Weights of a small audio frame classifier: num experts 8, 49.6 epochs.
Rows from block 3 of a small audio frame classifier, named by matrix and row number. Rows with one number within an expert belong to one neuron, the router's apart. Each number is 200 + 40 x the weight over its row's rms, rounded and kept within 0 to 999. All counts start at 0.
After each expert's rows are labels from the 100 clips, of 14976, where the router gives the expert most weight on average: "peak on" is the class under the peak. Only what is clearly more common there than usual is listed. The data: melodies that start on their tonic, played by one synthesised instrument. In brackets: how many of the 100.
# router: slot weights (model.blocks.3.mlp.router.weight, 8x192, trained with AdamW), inputs 0-95
# gate: expert gate (model.blocks.3.mlp.gate, 8x96x192), inputs 0-95
# up: expert up (model.blocks.3.mlp.up, 8x96x192), inputs 0-95
# down: expert down (model.blocks.3.mlp.down, 8x192x96, transposed), outputs 0-95

# expert 5
router.5,216,201,201,211,251,150,236,271,117,176,202,260,127,247,201,213,138,195,210,236,207,133,243,132,188,196,221,216,165,172,195,176,207,199,240,227,142,126,256,273,227,147,200,174,188,138,205,104,188,203,179,239,197,278,173,250,231,182,220,251,221,201,226,137,210,126,197,236,207,178,276,197,237,130,199,172,170,147,207,230,240,94,153,232,225,192,213,225,187,303,196,224,131,211,209,239
gate.3,198,74,131,139,148,245,150,198,196,269,267,238,247,200,224,194,220,199,74,176,138,191,305,154,203,200,202,200,216,184,159,223,202,199,209,219,178,221,195,188,198,190,268,77,201,198,197,204,170,184,193,115,209,173,201,184,201,203,191,204,189,187,274,208,202,206,207,308,227,186,202,201,207,210,249,204,196,207,190,152,196,208,199,278,182,171,202,212,176,82,215,241,151,178,212,160
up.3,198,77,145,163,152,257,165,199,194,266,255,254,242,201,223,195,200,196,101,182,136,182,277,150,204,199,197,199,202,178,151,228,199,199,200,212,177,230,197,191,200,191,266,163,201,187,195,209,196,187,182,112,200,172,200,196,201,203,153,231,163,189,334,222,202,206,210,292,215,168,200,201,201,219,282,201,193,204,182,153,192,208,200,265,131,168,202,205,165,82,215,239,149,178,205,165
down.3,206,193,244,194,207,188,240,236,312,177,200,212,200,179,44,201,192,196,192,163,203,195,209,181,236,198,214,230,204,192,199,185,232,86,170,213,222,160,164,205,214,207,112,200,201,200,160,276,232,191,190,198,205,217,190,199,200,201,193,139,198,163,132,208,186,199,222,200,200,200,166,200,241,204,167,205,223,140,264,201,216,277,331,200,182,182,224,183,262,248,200,171,216,219,186,202
gate.4,202,187,199,202,206,229,199,183,200,195,200,200,221,172,182,218,173,151,235,225,112,216,234,242,209,141,220,286,160,186,156,100,153,202,211,293,193,193,189,172,202,120,171,106,198,162,211,319,196,261,203,241,198,211,181,137,194,199,175,202,54,223,91,226,188,225,203,200,190,196,181,207,196,240,211,209,203,195,158,239,193,198,204,218,198,255,220,210,193,151,209,198,210,199,257,208
up.4,241,247,199,185,172,198,199,203,199,201,135,201,157,242,249,176,242,225,199,188,237,196,195,136,186,284,166,158,199,214,213,280,261,225,201,98,213,211,202,199,199,286,204,328,207,223,184,116,193,115,196,134,194,196,221,258,207,195,206,199,327,168,263,174,224,183,199,207,200,212,240,185,200,180,165,188,198,204,196,195,205,209,198,171,208,108,184,198,201,239,212,202,199,201,194,198
down.4,232,212,105,216,240,82,218,226,201,123,204,203,150,191,237,268,171,200,197,225,174,234,198,203,199,197,198,209,184,316,98,45,180,232,196,202,200,178,197,189,208,284,208,221,208,220,212,198,200,200,92,276,220,229,300,295,150,193,200,200,197,185,177,200,204,183,165,200,201,198,247,201,237,93,189,259,198,187,197,195,208,240,218,221,236,240,200,203,189,190,186,212,249,142,248,245
gate.5,134,312,177,109,262,197,196,200,184,207,226,208,238,238,37,190,200,235,163,209,215,207,200,207,211,239,200,201,96,199,200,271,205,202,211,202,163,187,192,112,215,178,132,191,251,133,37,289,193,202,169,201,205,197,189,230,194,161,202,210,193,193,200,163,185,248,265,209,223,184,135,120,214,263,214,218,195,70,200,268,200,182,188,226,198,167,194,185,181,201,194,205,181,178,236,234
up.5,133,312,161,118,224,195,194,200,199,207,204,207,232,226,0,186,200,235,168,218,212,205,199,198,214,236,201,200,114,195,200,289,199,203,208,207,172,189,190,137,209,181,134,201,249,138,95,256,194,201,166,200,206,194,191,221,197,154,216,210,195,172,201,160,194,229,275,204,210,190,140,133,214,274,216,200,195,88,200,263,200,155,185,223,196,159,205,180,178,202,194,204,192,165,229,257
down.5,211,145,224,203,201,259,194,197,196,172,198,238,200,193,208,167,201,210,166,169,200,195,200,287,61,144,199,172,166,155,200,208,248,106,154,413,202,224,204,196,196,192,203,192,198,243,228,259,200,196,200,203,201,201,209,135,257,206,196,200,201,199,201,182,200,204,131,199,262,238,197,270,182,168,201,201,203,212,83,130,191,198,200,201,206,266,206,222,193,193,200,207,226,198,213,231
peak on: F#3 (64)

# expert 3
router.3,240,267,189,218,265,186,235,223,110,186,188,218,183,277,258,213,164,218,230,262,204,166,233,170,194,214,154,144,222,158,136,205,214,194,221,175,197,122,265,262,200,200,186,227,164,221,254,215,236,228,199,145,196,186,203,205,226,112,225,191,219,245,266,121,98,231,252,253,215,181,232,73,185,121,191,222,234,153,156,248,191,185,170,151,202,116,166,180,253,250,211,203,150,264,203,174
gate.1,200,200,200,266,200,209,200,200,200,200,200,128,200,200,200,52,104,200,200,200,200,200,200,200,200,200,200,200,182,200,435,200,200,200,219,200,200,200,200,234,200,200,200,200,200,200,200,200,189,185,200,200,210,200,200,200,200,200,200,200,140,200,200,153,239,264,145,200,200,200,200,200,200,200,200,200,200,200,200,200,200,200,218,200,200,200,200,274,200,200,200,200,200,200,200,200
up.1,200,200,200,288,200,200,200,200,200,174,168,200,200,149,200,200,139,200,200,200,200,200,200,69,200,200,200,200,200,200,200,200,200,228,200,200,200,200,200,241,200,200,200,259,200,200,200,200,200,200,200,200,200,200,200,200,200,200,200,174,200,200,177,200,200,200,148,200,200,200,203,200,200,200,200,200,200,200,200,330,200,200,200,222,200,200,200,275,200,200,200,200,200,200,200,200
down.1,200,200,200,200,200,200,200,22,200,200,200,200,200,200,200,137,200,200,127,200,200,200,215,200,200,200,200,200,200,200,200,308,200,113,200,200,200,187,200,201,200,200,200,200,200,200,200,200,200,200,200,200,230,200,200,200,280,200,200,200,200,200,200,263,200,200,200,223,200,200,200,200,200,200,200,200,200,200,200,200,200,200,200,381,200,200,200,200,200,200,200,200,200,200,200,200
gate.2,150,249,199,183,196,98,179,239,242,239,346,164,224,178,174,198,136,154,206,200,200,202,244,245,198,170,225,236,251,204,266,182,199,134,199,198,200,223,278,187,180,202,171,198,219,200,202,230,199,165,200,203,203,200,96,184,109,292,214,153,232,111,190,182,201,203,193,195,178,245,200,288,169,200,223,329,207,193,191,181,233,196,201,310,209,162,197,206,202,201,203,244,200,206,174,221
up.2,131,237,203,164,196,167,180,290,266,251,398,195,211,186,192,196,175,158,182,204,164,203,270,280,207,201,227,251,247,201,199,197,168,151,200,195,200,187,301,199,192,186,177,198,236,201,191,215,199,178,205,224,198,200,74,187,89,269,201,186,227,150,213,201,212,202,200,195,200,238,200,218,184,198,206,217,203,199,75,187,251,199,126,258,214,201,198,206,204,202,196,289,200,202,175,207
down.2,191,200,110,204,141,201,201,203,102,196,85,161,199,218,157,175,50,239,236,198,206,159,278,210,198,177,217,214,131,160,199,224,213,215,161,204,203,156,201,206,198,197,201,201,218,240,201,182,220,212,196,157,216,174,235,150,202,198,201,201,147,249,233,187,89,202,199,201,210,182,200,202,220,111,218,194,198,197,239,209,191,204,199,195,186,200,167,198,216,157,202,259,135,216,243,132
gate.5,188,200,200,190,52,185,165,237,269,194,286,196,199,196,207,200,147,121,215,194,201,191,209,208,169,133,201,209,238,200,169,164,187,200,146,334,150,201,283,199,255,116,230,217,201,197,281,200,196,151,219,202,135,197,208,191,151,187,206,198,151,192,97,171,189,193,119,238,163,240,195,204,259,213,335,197,214,240,203,198,204,200,203,192,162,184,202,233,195,188,197,252,242,200,187,137
up.5,199,200,169,185,163,181,188,222,283,193,282,208,201,193,206,199,111,123,261,197,200,172,200,238,170,135,200,213,209,200,171,147,172,200,167,213,173,200,244,199,265,120,225,289,201,140,280,207,192,156,214,200,133,202,237,198,128,169,196,173,123,189,0,192,171,193,189,316,133,244,200,211,221,205,241,199,212,227,203,226,204,207,202,183,155,200,202,240,191,129,199,199,286,200,191,149
down.5,200,217,195,186,200,196,195,237,218,145,194,227,221,204,192,203,226,201,200,198,111,216,185,200,282,166,195,355,206,179,228,216,200,164,199,175,215,220,200,171,212,194,120,148,187,179,205,197,201,276,200,200,181,183,95,192,214,284,118,200,191,134,200,211,204,203,203,194,46,205,203,197,254,199,135,199,201,195,199,200,204,347,231,199,202,200,200,202,200,124,226,200,313,208,180,202
peak on: G#2 (27)

# expert 4
router.4,172,168,278,148,234,175,220,212,241,181,274,219,248,194,145,169,208,228,165,140,126,186,253,186,162,170,171,136,180,220,212,230,159,202,172,240,142,236,209,138,229,182,218,212,140,292,174,197,215,178,130,235,201,167,170,189,202,219,191,173,291,223,209,229,160,277,215,209,144,240,211,198,164,195,156,238,139,226,159,184,215,144,206,192,227,223,155,178,187,194,244,230,222,200,152,238
gate.1,187,192,204,135,201,166,202,179,213,203,213,197,200,303,168,186,199,195,199,221,205,245,172,26,200,208,255,218,203,162,95,200,194,169,174,208,152,199,220,200,202,240,199,158,187,84,145,200,241,98,180,194,201,181,211,268,206,197,200,179,102,169,211,188,247,190,198,204,155,208,182,238,200,200,175,210,186,255,201,235,199,201,251,283,203,180,200,199,198,118,190,202,203,290,178,205
up.1,196,145,199,166,201,169,201,165,201,205,206,194,203,286,164,184,198,200,200,211,196,218,170,15,211,202,250,239,205,155,89,200,187,186,169,201,171,203,216,200,132,326,198,155,192,97,154,195,271,124,165,194,203,176,215,273,208,199,207,198,146,148,231,192,304,145,202,204,163,201,185,243,200,206,167,212,166,249,202,249,199,208,253,278,200,104,200,199,196,140,194,196,208,248,188,200
down.1,199,200,205,212,199,207,195,199,182,195,213,204,244,177,91,198,159,185,195,201,200,232,250,292,277,215,211,198,264,185,231,206,199,178,220,220,220,200,261,197,202,131,198,200,136,197,200,221,168,204,238,246,116,159,200,199,224,197,200,203,196,216,194,187,211,340,234,198,242,188,175,152,220,120,267,288,204,198,197,179,196,209,202,200,201,202,199,261,218,199,203,142,253,201,197,185
gate.2,208,301,200,209,159,61,200,201,197,200,171,201,158,214,110,206,190,200,200,202,200,182,237,203,205,194,200,199,152,196,300,196,245,172,132,203,217,172,207,145,205,198,230,249,199,219,209,199,199,194,140,122,200,189,271,195,124,181,201,193,191,198,199,44,165,213,201,197,203,196,285,200,259,200,221,200,245,168,210,201,206,233,188,196,161,170,202,217,164,199,133,247,200,48,195,190
up.2,217,169,163,184,226,233,200,188,202,216,186,212,218,187,328,191,212,194,200,197,200,219,201,172,194,202,113,200,286,198,72,199,177,329,301,198,191,219,195,296,198,214,190,179,197,89,194,202,200,232,246,221,200,224,198,204,274,205,190,229,206,171,201,348,252,185,200,237,197,205,193,200,146,231,172,200,145,270,182,200,182,181,219,292,296,200,233,199,183,202,214,166,206,230,202,254
down.2,201,199,284,88,170,209,191,198,201,200,236,201,206,200,197,202,217,192,180,295,204,190,216,244,200,223,187,232,107,100,177,199,201,203,197,160,203,200,210,171,196,183,192,215,185,199,110,153,203,218,170,246,201,210,217,203,185,199,206,156,229,163,163,193,202,279,241,246,192,152,203,193,204,234,181,205,146,130,199,201,200,319,222,227,200,181,43,200,199,189,188,233,170,180,150,250
gate.3,189,200,290,303,204,195,220,186,208,200,222,198,193,202,162,195,200,208,200,199,257,209,164,203,201,212,209,177,198,200,347,203,176,204,215,199,200,207,214,205,153,186,195,196,211,252,222,203,176,201,170,197,228,176,116,200,194,234,201,142,200,193,135,286,200,233,159,203,222,183,184,194,175,118,189,198,200,197,276,198,216,187,200,187,201,378,212,200,200,237,116,205,198,299,186,201
up.3,223,199,116,98,199,206,173,219,192,198,151,215,202,197,227,210,200,192,201,200,142,194,235,200,199,190,182,222,192,197,72,199,231,196,182,200,200,195,171,194,243,207,203,205,191,161,188,198,225,198,232,202,175,225,299,199,203,131,200,260,199,206,264,119,193,145,255,198,190,216,230,206,214,275,207,207,200,203,188,202,178,216,200,211,200,36,194,199,200,168,256,200,203,113,245,200
down.3,153,200,223,241,200,193,198,166,76,201,100,209,290,193,192,202,210,219,186,191,243,200,211,235,220,194,198,167,196,205,201,177,200,122,254,195,220,201,200,193,208,202,156,207,172,178,200,203,195,198,248,201,209,188,199,201,211,214,198,203,330,195,200,195,199,217,160,213,199,201,168,200,209,194,236,200,286,196,207,196,67,201,194,205,202,250,183,290,131,190,180,193,225,216,242,162
peak on: no note (89)

# expert 1
router.1,235,181,251,208,278,157,237,234,214,237,228,173,210,254,264,220,147,160,189,229,163,180,152,176,215,222,169,167,166,189,175,183,186,280,226,161,111,202,238,229,258,207,229,245,186,194,186,134,183,250,250,254,186,208,173,232,201,244,189,200,237,202,203,146,198,143,188,159,160,207,275,156,190,121,161,190,146,164,187,264,175,109,190,181,216,208,190,152,190,213,248,251,157,296,187,219
gate.1,126,200,200,200,200,199,200,200,200,200,200,200,200,200,202,200,200,200,200,200,200,200,200,200,200,200,200,200,200,200,12,200,200,200,200,200,200,200,200,200,200,200,200,200,200,200,279,200,200,200,200,200,276,200,200,200,200,200,200,200,200,200,200,200,200,200,200,200,200,200,200,200,200,200,200,200,200,243,200,131,200,200,200,200,206,200,200,200,200,200,200,200,200,200,200,200
up.1,200,200,200,200,200,200,200,200,200,200,200,200,200,200,200,200,200,200,200,200,200,200,200,200,200,200,200,200,200,200,200,200,200,200,200,200,200,200,200,200,200,237,65,200,200,200,200,200,200,200,200,200,200,200,255,200,200,200,200,200,200,200,209,200,200,200,200,200,200,200,200,200,200,200,200,200,200,200,200,200,200,200,200,200,200,200,200,200,348,200,200,161,200,200,200,200
down.1,200,200,200,200,0,200,200,200,200,200,200,200,200,200,200,200,200,200,200,200,200,200,200,200,200,200,200,200,200,200,200,200,200,200,200,200,200,200,200,200,200,200,200,200,200,200,58,200,200,200,200,52,200,200,200,200,200,200,200,200,200,200,200,200,200,200,200,200,200,200,200,200,200,200,200,200,200,200,200,200,206,279,200,200,200,200,200,200,200,200,200,200,200,200,200,200
gate.2,200,262,200,200,200,166,200,200,11,200,200,200,200,200,200,200,281,0,200,200,200,200,200,200,200,200,200,200,200,200,200,200,200,200,200,200,200,200,200,393,200,200,171,200,200,200,200,200,200,200,200,200,200,200,104,200,200,200,200,200,253,200,122,200,200,200,213,200,200,200,200,254,200,200,0,200,200,200,200,200,200,200,200,200,200,266,200,200,189,200,200,200,200,200,200,200
up.2,200,200,200,200,200,200,200,200,200,200,200,200,200,173,200,200,200,251,200,200,200,200,200,200,200,200,200,200,200,200,200,89,200,200,200,200,200,200,200,200,200,182,200,200,200,166,200,200,200,200,200,200,200,200,200,200,200,200,200,200,200,200,200,200,200,200,200,200,200,200,200,200,200,200,310,200,200,200,200,200,200,200,200,200,200,200,200,200,507,200,200,200,200,200,200,200
down.2,200,200,200,200,200,200,200,200,200,200,200,200,200,200,200,200,200,200,200,200,200,200,200,200,200,200,200,200,200,200,200,200,200,200,200,200,200,200,200,200,200,200,200,200,200,200,200,200,200,200,200,200,200,200,362,200,200,200,200,200,200,200,200,167,200,200,200,200,200,200,200,200,144,200,200,200,200,200,200,200,200,200,200,52,200,200,200,200,215,200,200,200,200,200,200,200
gate.3,200,200,200,200,200,200,200,200,200,200,200,200,200,200,200,200,200,200,200,200,200,0,200,200,200,200,200,200,200,200,200,200,200,200,200,200,200,200,200,200,200,200,200,200,200,200,200,200,200,200,200,200,200,200,200,200,200,200,200,200,200,200,200,200,200,200,200,200,200,200,200,200,200,200,200,200,200,200,200,200,200,200,200,200,200,200,200,200,446,200,200,200,200,200,200,200
up.3,200,200,200,200,200,200,200,200,200,200,200,200,200,200,200,200,200,200,200,200,200,200,200,200,200,200,200,200,200,200,200,200,200,200,200,200,200,200,200,200,200,200,200,200,200,200,200,200,200,200,200,200,200,200,200,200,200,200,200,200,200,200,200,200,200,200,200,200,200,200,200,200,200,200,200,200,200,200,200,200,200,200,200,200,200,200,200,200,200,200,200,200,200,200,200,200
down.3,200,200,200,200,200,200,200,200,200,200,200,200,200,200,200,200,200,200,200,200,200,200,200,200,200,200,200,200,200,200,200,200,200,200,200,200,200,200,200,200,200,200,200,200,200,200,200,200,200,200,200,200,200,200,200,200,200,200,200,200,200,200,200,200,200,200,200,200,200,200,200,200,200,200,200,200,200,200,200,200,200,200,200,200,200,200,200,200,200,200,200,200,200,200,200,200
peak on: no note (100)

# expert 2
router.2,146,165,273,190,196,242,200,190,181,221,247,194,176,175,105,216,261,187,166,170,214,260,238,222,161,167,222,232,181,213,285,211,246,166,138,245,230,276,196,168,208,165,278,193,218,318,210,217,198,159,104,221,133,109,161,197,195,222,243,104,222,203,193,237,146,186,147,181,207,216,197,165,277,211,197,182,173,128,182,188,244,190,222,158,239,204,203,197,192,178,146,260,163,257,214,162
gate.0,200,200,200,200,200,200,200,200,200,200,200,200,200,200,200,150,200,200,200,200,200,200,200,200,200,200,200,200,200,200,200,200,200,200,200,200,200,200,200,200,200,200,200,200,685,200,200,200,200,200,200,200,200,200,200,200,200,200,200,200,200,200,200,200,200,200,200,200,200,200,200,200,200,200,200,200,200,200,200,200,200,200,200,200,200,200,200,200,200,200,200,200,359,200,200,200
up.0,200,200,200,310,200,200,200,200,200,200,200,200,200,200,200,200,200,200,200,200,200,200,200,200,200,200,200,200,200,200,200,200,200,200,200,200,200,200,200,200,200,200,200,200,200,200,200,200,200,200,200,200,200,200,200,69,200,200,200,200,45,200,182,200,200,200,200,200,200,200,200,200,200,200,200,200,200,200,200,178,200,200,200,200,200,200,200,200,200,200,200,200,200,24,200,200
down.0,200,200,200,200,200,30,200,200,200,200,200,200,200,200,200,200,200,200,200,200,200,200,0,200,200,200,200,200,200,200,413,200,200,200,200,200,200,200,200,200,200,200,200,200,200,200,200,200,200,200,200,200,200,200,200,200,200,200,200,200,200,200,200,200,200,200,200,200,88,200,200,200,200,200,200,200,200,136,200,200,200,200,200,200,200,200,200,200,200,200,200,200,200,200,200,200
gate.1,200,200,200,200,200,200,200,200,200,200,200,200,200,200,200,200,200,200,200,200,200,200,200,200,200,200,200,200,200,200,200,200,200,200,200,200,200,200,200,200,200,200,200,200,200,0,200,200,200,200,200,200,200,200,200,200,200,200,200,200,200,200,200,200,200,200,200,200,200,200,200,200,200,200,200,200,200,200,200,200,200,200,200,200,200,200,200,200,200,200,200,200,200,200,315,200
up.1,200,200,200,200,200,200,200,200,200,200,200,200,200,200,200,200,200,200,200,200,200,200,200,200,200,200,200,200,200,200,346,200,200,200,200,200,200,200,200,200,200,200,200,200,200,200,200,200,200,200,200,200,200,200,200,200,200,200,200,200,200,200,200,200,200,200,200,200,200,200,200,200,200,200,200,200,200,200,200,200,200,200,200,200,200,200,200,200,200,200,200,200,200,200,200,200
down.1,200,200,200,200,200,200,200,200,200,200,200,200,200,200,200,200,200,200,200,200,200,200,200,200,200,200,200,200,200,200,200,200,200,200,200,200,200,200,200,200,200,200,200,200,200,200,200,200,741,200,200,200,200,200,200,200,200,200,200,200,200,200,200,200,200,200,200,200,200,200,200,200,81,200,200,200,200,200,200,200,200,200,200,200,200,200,200,200,200,200,200,200,200,200,200,200
gate.7,206,212,296,246,194,214,211,185,199,300,209,191,175,182,191,186,200,201,203,273,208,191,196,197,217,200,319,118,201,259,223,197,199,203,156,200,198,204,224,208,201,309,194,200,202,197,225,94,200,193,350,196,207,200,209,193,130,200,235,200,200,201,213,123,210,201,209,188,200,187,212,197,216,192,199,200,200,196,191,200,201,206,175,201,199,131,200,201,200,267,192,200,150,335,200,194
up.7,207,244,289,238,189,242,220,184,199,282,210,192,192,186,189,176,198,201,202,261,201,178,186,196,250,200,296,110,201,238,222,199,200,212,155,203,196,204,227,258,201,307,186,200,202,208,224,88,200,191,322,160,213,200,202,181,197,233,237,199,201,201,222,108,199,202,201,159,202,198,198,195,231,199,200,200,199,189,185,199,200,206,180,203,200,114,200,200,186,313,189,200,178,294,284,183
down.7,192,199,176,199,200,166,214,184,172,200,192,130,204,201,201,200,200,201,308,152,160,204,201,201,197,281,199,180,204,202,161,247,108,204,197,208,205,198,198,254,223,205,179,237,256,206,218,221,249,197,199,197,199,283,196,207,199,198,262,196,181,202,228,205,198,280,179,201,191,199,197,203,199,230,203,201,200,205,191,199,201,201,42,215,208,202,199,267,192,192,175,201,237,183,204,199
peak on: no note (76)

# expert 0
router.0,181,188,197,148,247,171,173,198,166,214,170,234,199,226,225,225,150,186,261,238,208,169,191,141,159,202,217,199,147,164,130,225,223,219,188,184,197,171,213,280,271,148,211,198,237,219,221,167,177,253,241,206,173,209,233,164,154,181,204,158,197,235,203,214,156,131,261,197,187,167,265,125,215,139,192,177,203,203,135,221,269,231,125,219,166,176,232,161,247,258,236,203,153,253,249,149
gate.0,202,174,195,209,164,202,271,126,158,169,156,200,269,201,230,204,174,201,195,201,242,142,186,200,270,205,210,199,199,199,201,128,171,198,205,200,197,207,197,230,178,206,215,202,200,169,197,200,200,197,200,146,230,213,71,216,204,214,198,200,200,348,284,227,201,200,187,211,34,194,200,202,199,197,200,245,166,101,194,201,196,0,213,209,213,199,201,200,200,186,197,200,196,230,202,176
up.0,204,205,209,194,200,206,200,55,134,201,143,170,289,87,167,206,200,179,199,159,204,200,201,213,351,176,200,200,200,197,113,192,202,198,198,205,59,188,169,201,209,194,177,209,215,203,204,183,280,207,216,208,288,204,202,189,228,227,200,207,194,163,188,173,201,203,239,171,61,111,202,200,174,315,202,207,143,168,183,243,287,200,196,202,204,215,206,202,193,135,168,218,222,197,328,198
down.0,202,77,119,203,242,202,200,198,271,196,203,84,249,198,80,203,195,192,182,193,213,307,202,338,214,131,138,200,206,201,205,199,200,189,132,200,258,189,210,200,126,215,200,227,182,185,215,202,193,215,206,197,236,201,214,170,204,187,133,32,216,213,220,202,197,154,188,223,191,301,118,195,200,204,200,195,212,273,203,201,200,196,268,201,223,257,200,197,249,204,179,201,219,197,190,199
gate.1,199,231,200,199,202,251,229,201,85,183,200,253,213,180,182,272,200,189,222,195,201,200,287,215,207,204,206,240,190,207,225,214,200,192,212,200,227,177,200,227,196,247,192,197,194,223,188,204,199,92,90,200,200,230,138,198,195,194,178,214,202,188,190,202,168,250,204,194,191,209,235,177,199,169,101,241,210,197,223,205,293,254,199,69,219,201,200,186,107,260,159,221,211,283,211,202
up.1,202,154,212,216,200,146,191,200,247,236,211,121,188,264,217,125,172,203,199,213,200,200,126,187,199,183,200,191,193,207,190,153,126,276,196,200,185,203,200,144,200,168,211,207,207,128,189,160,210,285,303,194,241,158,239,178,198,208,193,60,198,228,206,197,279,176,166,207,202,177,174,249,217,201,259,196,198,203,194,195,156,173,200,380,169,199,200,208,196,119,203,178,189,99,203,198
down.1,192,166,203,221,148,201,216,165,142,218,200,200,257,309,246,168,223,163,224,197,218,195,209,223,202,194,200,177,277,187,202,177,189,254,138,197,226,169,201,192,179,215,197,207,204,183,196,211,249,253,188,181,190,200,236,213,275,196,204,199,123,210,201,226,197,200,208,229,193,192,198,200,265,199,199,154,200,240,202,91,224,204,200,202,208,202,161,184,200,113,199,150,203,178,191,200
gate.2,258,200,200,187,205,200,200,315,203,200,207,200,175,200,200,200,260,200,200,200,198,200,200,200,216,200,200,201,200,200,200,231,200,205,114,200,200,200,200,200,200,195,200,200,200,200,200,200,200,200,194,147,200,257,200,200,200,211,200,200,200,200,0,200,200,200,200,201,200,200,200,218,172,200,197,200,200,200,200,200,200,200,200,200,200,200,200,200,200,200,200,200,0,200,200,200
up.2,200,201,200,200,350,200,200,50,200,200,191,201,200,201,200,200,185,200,200,200,139,199,248,200,200,200,199,192,0,200,200,200,211,196,200,198,209,200,200,200,200,200,201,200,200,200,200,127,200,200,200,200,200,200,201,171,200,200,200,200,200,200,200,198,177,198,200,200,200,97,200,200,200,43,200,200,200,272,200,200,200,201,200,200,200,200,264,200,200,357,200,204,200,185,190,200
down.2,200,200,200,200,201,200,200,200,200,200,200,200,196,200,200,200,200,200,200,200,200,200,200,202,200,200,202,110,200,199,200,200,200,220,192,200,200,200,200,198,200,200,200,200,200,262,200,200,200,200,203,200,200,200,200,204,200,200,200,200,198,199,200,195,201,200,199,200,200,200,200,200,200,202,205,200,200,200,200,201,200,200,200,200,200,198,200,200,200,200,200,200,200,199,184,200
peak on: D5 (68)